Rows from block 3 of the text decoder, named by matrix and row number. Each number is 128 + 32 x the weight over its row's rms, rounded and kept within 0 to 255. All counts start at 0. After the name is the row's rms in percent of the matrix's.
# q: cross-attention query (decoder.blocks.3.cross_attn.q.weight, 320x320), inputs 128-191
q.228 101 [124 151 104 105 133  72 148 153 168 180  70 176 103  97  59  79 144 144 112 144  87 131 100  70  88  97 190 109 131 134 126 113 115 146 141 134  57  65 142  80 199 106 129 114 105 162  92 115 170 151 140  76 108 170 220 135 163 109 148 120 124 135  74  51]
q.229 099 [ 72 129 113 174 165 141 158 121 178 119  99 105 102 130 196 144 138 118 214 185 104  83 150  94 158  90 138 121 141 117  95 145 188 160 113 112 137 138  85 144 139 146  84  89 145 132 178 101 141 152 196 139 135 133 163  71 193 155 135 133 152 125 151 115]
q.230 107 [ 78 128 127 112 102 143 138 115 147  96  81 116  83 138 153 174  86 119 147 155 138 171 190 171 146 124 130 172 170 135 144 151 159 107 154  84 130 134 174 121  84  97 109 141 128 132 132 110 145 106  73 134  89 139  97 144  79 116 132 178  85 174  78 123]
q.231 098 [143 142  96  92 127 169 118 122 188 169 141 105 166 114  98 111 133 185 190 152 118  74 113 149 135  88  89 129 140 148  97  87 105 151  82 120 166 126 155 117 124 155 188 173 123 181 161 134 181 148 138 144 127  76 111 130 109 131 128 136  99 179  66 115]
q.232 092 [124 149 129  75 100 127 138 183 124 113 146 112 142 188 144 111 152  98 130 131 141  77 100 111 101 186 126 154 172 131 133 154 128  88 163 100 164 106  61 153 142 113  77 130 165  36 140 136  94 132 123  97 190 190 139 186 191 117 129 157 100 143 104 157]
q.233 103 [112 145 104 128 126 153  83  80 154 145 149  90 116 152 128 161 114 143 169 128 128 148 141  83 135 179 114 137 102 102 100 101 130 126 110 104 176 158 118 109 108  96 118 152 124 138 120 101  68 180 202  97 119 153 109 136 141 201 111 155 123 123 130  96]
q.234 097 [109 100 127  69 128 109 145 118 112 109  81 173 108 127  60 136 170  89 132 128  95 161 137 137 145 154 132 128 135  48 150 116 124 177  89 155  94 146 114 145 129  69 118 147 151 103  70 126 136  54  90 137 112  87 152 125 162 172  89 138  82 124 171 142]
q.235 101 [137 130 142 118 109 110 130 106 103 104 132 195 130  99 160 219 166 114  91 112 184  54  99 174 107 171 137 165 152 117 103 166 108 114 189 117 115  82 187 134 127 142 150 118 134 148 107 141 138 171 148 133 126 136 108 155  95 175 143  87 114 188 154 132]
q.236 101 [130 184 175 146 159 162 165 146 101 101 110 129 118 111 172 134 116  62 148 165 140 195 101  88 133 129 117 141 159 140  76 126  96 127 152 130 133 199  78 126  97 101 125 112 156 166  59 156 104 142  99 120 146 136 116 108 138 158 162 115 136 143 119 103]
q.237 098 [161 153 155 104 172 148 129 117 106 127 126  53 183 120 116 155  95 164 137 173 110 156 103 176 103 106 116 117 111 150  91 111 144 145 142 151  60 119 175 103 150 131 138 140 174 159 126 108 138 116 134 149  74  65  85 127 100  98  96  91 125 115 104  48]
q.238 097 [ 74 193 143 146 102 113  96 115 126  99  87 148 146 109 129  90  73  83  79 139 108 130 146  68 131 150  89 128 136 183  93 131 128 136  86 113 110 149  78 104 136 111  93 107 122  77 167 153 101 212 137  76 132 128 110 198 136 132  73 148 213 155 151 132]
q.239 096 [108 124 101 147  69  46 216  66 160 114 133 119 143 116 111 125 169 222 113 129 134 161 162 127  87 158 106 142 207 136 161 135  54  89  86 136 106 103 146 180  89  73 142 114 103 141 133 176 113 118  87  77 174 123 133 155 144 105 131 120 150 120 133 156]
q.240 099 [130  78  44 111 121 150 121  83 102 191  96 104  93 119 122 124 114 105  97 165  96 119  83  84 193  93 117  86 143 104 131 152  98  97  63 114 136 147 104  47 185 100 158 115 141 120  90  98  91 106 192 130 115 161 114 131 133 132 175 132  83 147 125 185]
q.241 106 [105 118 170 120 176 135 163 157 163 130 164  90 103 173 113 112 165  76 115 123  94 132 175 136 214 145 172 137 104 111 193 129 102 132 138 114 136 162 130 131 142 135  95 197 153 138 132 113 167 159 128  77 148 165  96 160 129 135 103 127  59 121 166  74]
q.242 093 [132 164 151 136 124 117 112 151 108 148 138  95  99 123 148  56  74 168 106 139  92 126 126 152 178  94 136 119 110 115 154 124 140 103  97 133  99 164 171 126 147 143 108  95 148  78  84 135 102 101 143 192 180 117 116 121 141  97 162 109 137 183 119 119]
q.243 101 [182  75 142  98 113  87 128  69 123 144  89 103 155 136 166 138 162 148 132 112 111 107 130 134 136 108  80  77 145 185 102 121 129 181  95  99 186 142 101 105 147 153 115 129 126 105 142 118 133 144 105 137 166 123 170 148 177 120 123 153 143 125 133 101]
q.244 101 [167  75 114 105 142 115 107  73  97 113 168 122 159  74 105 129 137 136 137  77 131  98 174 147 130 166 154 161 140 146 116 121 115  82  96  89  99 120 142 138 103 133 120 119 121 154 133 183 159 123 135 157 139 129 127 136 120 144 102 130  79 125  79 143]
q.245 102 [150 103 153  92 141 158 133  85 130 152 140 124 135 116  79 230 172 110 125 153 165  83 150 120 111 125 164 120 127 101 157 137  89 104  98 202  70  91 142 114 136 130 159 121 145 116 227  88 157  87  93 101  95 172 165 128  86 100  87 101 119 105 119 130]
q.246 093 [124 157 123 128 106  89 154 111 138 147 106  72 134  99  96  31  57  85 182 159 126 198  49 136 111 147  95  98 100 106 114 112 107 145 140 141 131 179 116 117 113  98 144 144 152 140  63 149 136 197 102 143 109 139 125 140 117 157 112  74 146  84 132 136]
q.247 104 [122 122 158 119 148 130 129 166 167 116 156  86  98  60 157 130  85 142 139 159 174  81 205 132 110 100 103 113 120  83 117 126 170 140 151 124  69 100 123 131 130 100 164 140 119 101 124 135 170 126 138 125 146 150  87  97  99 125  84 149 166  91  88 125]
q.248 098 [ 71 100 154 139 133 130 178  86 177 117  83 120 124  90  84 154 143 120  78 106 140 151 144  96 155 127  97 126 126 117 190  91 140 156 131 119 145 120 151 167 107 174 100 139 138 177 145 111 180  94 115  83  70 163  90 177 127 160 134 191 111 111 130 119]
q.249 101 [103 160  46  91 135 155 122 154 135 106 166  78 154  88 126 138  72 113 143 145 119 138  44  99 157  73 105  71  85 109 134 156 126 141 137 147 148 180  87 133 155 111  76 167  77  74  58 158 131 158 149 111 156 144 142 147 128 113 185 156 178 154  93 199]
q.250 099 [136 112 119 125 140 146 148  85  95 114 162 114 161 167 110 138 109 149 198 102  75 167 132 146 155  77  70 101  92 171 117 110 166  90 130  81 171 101 161 124 113 151 132 155 139 116 118 216 143  77 182 105 127 104 172 125 105 150  92 129  98 104  97 162]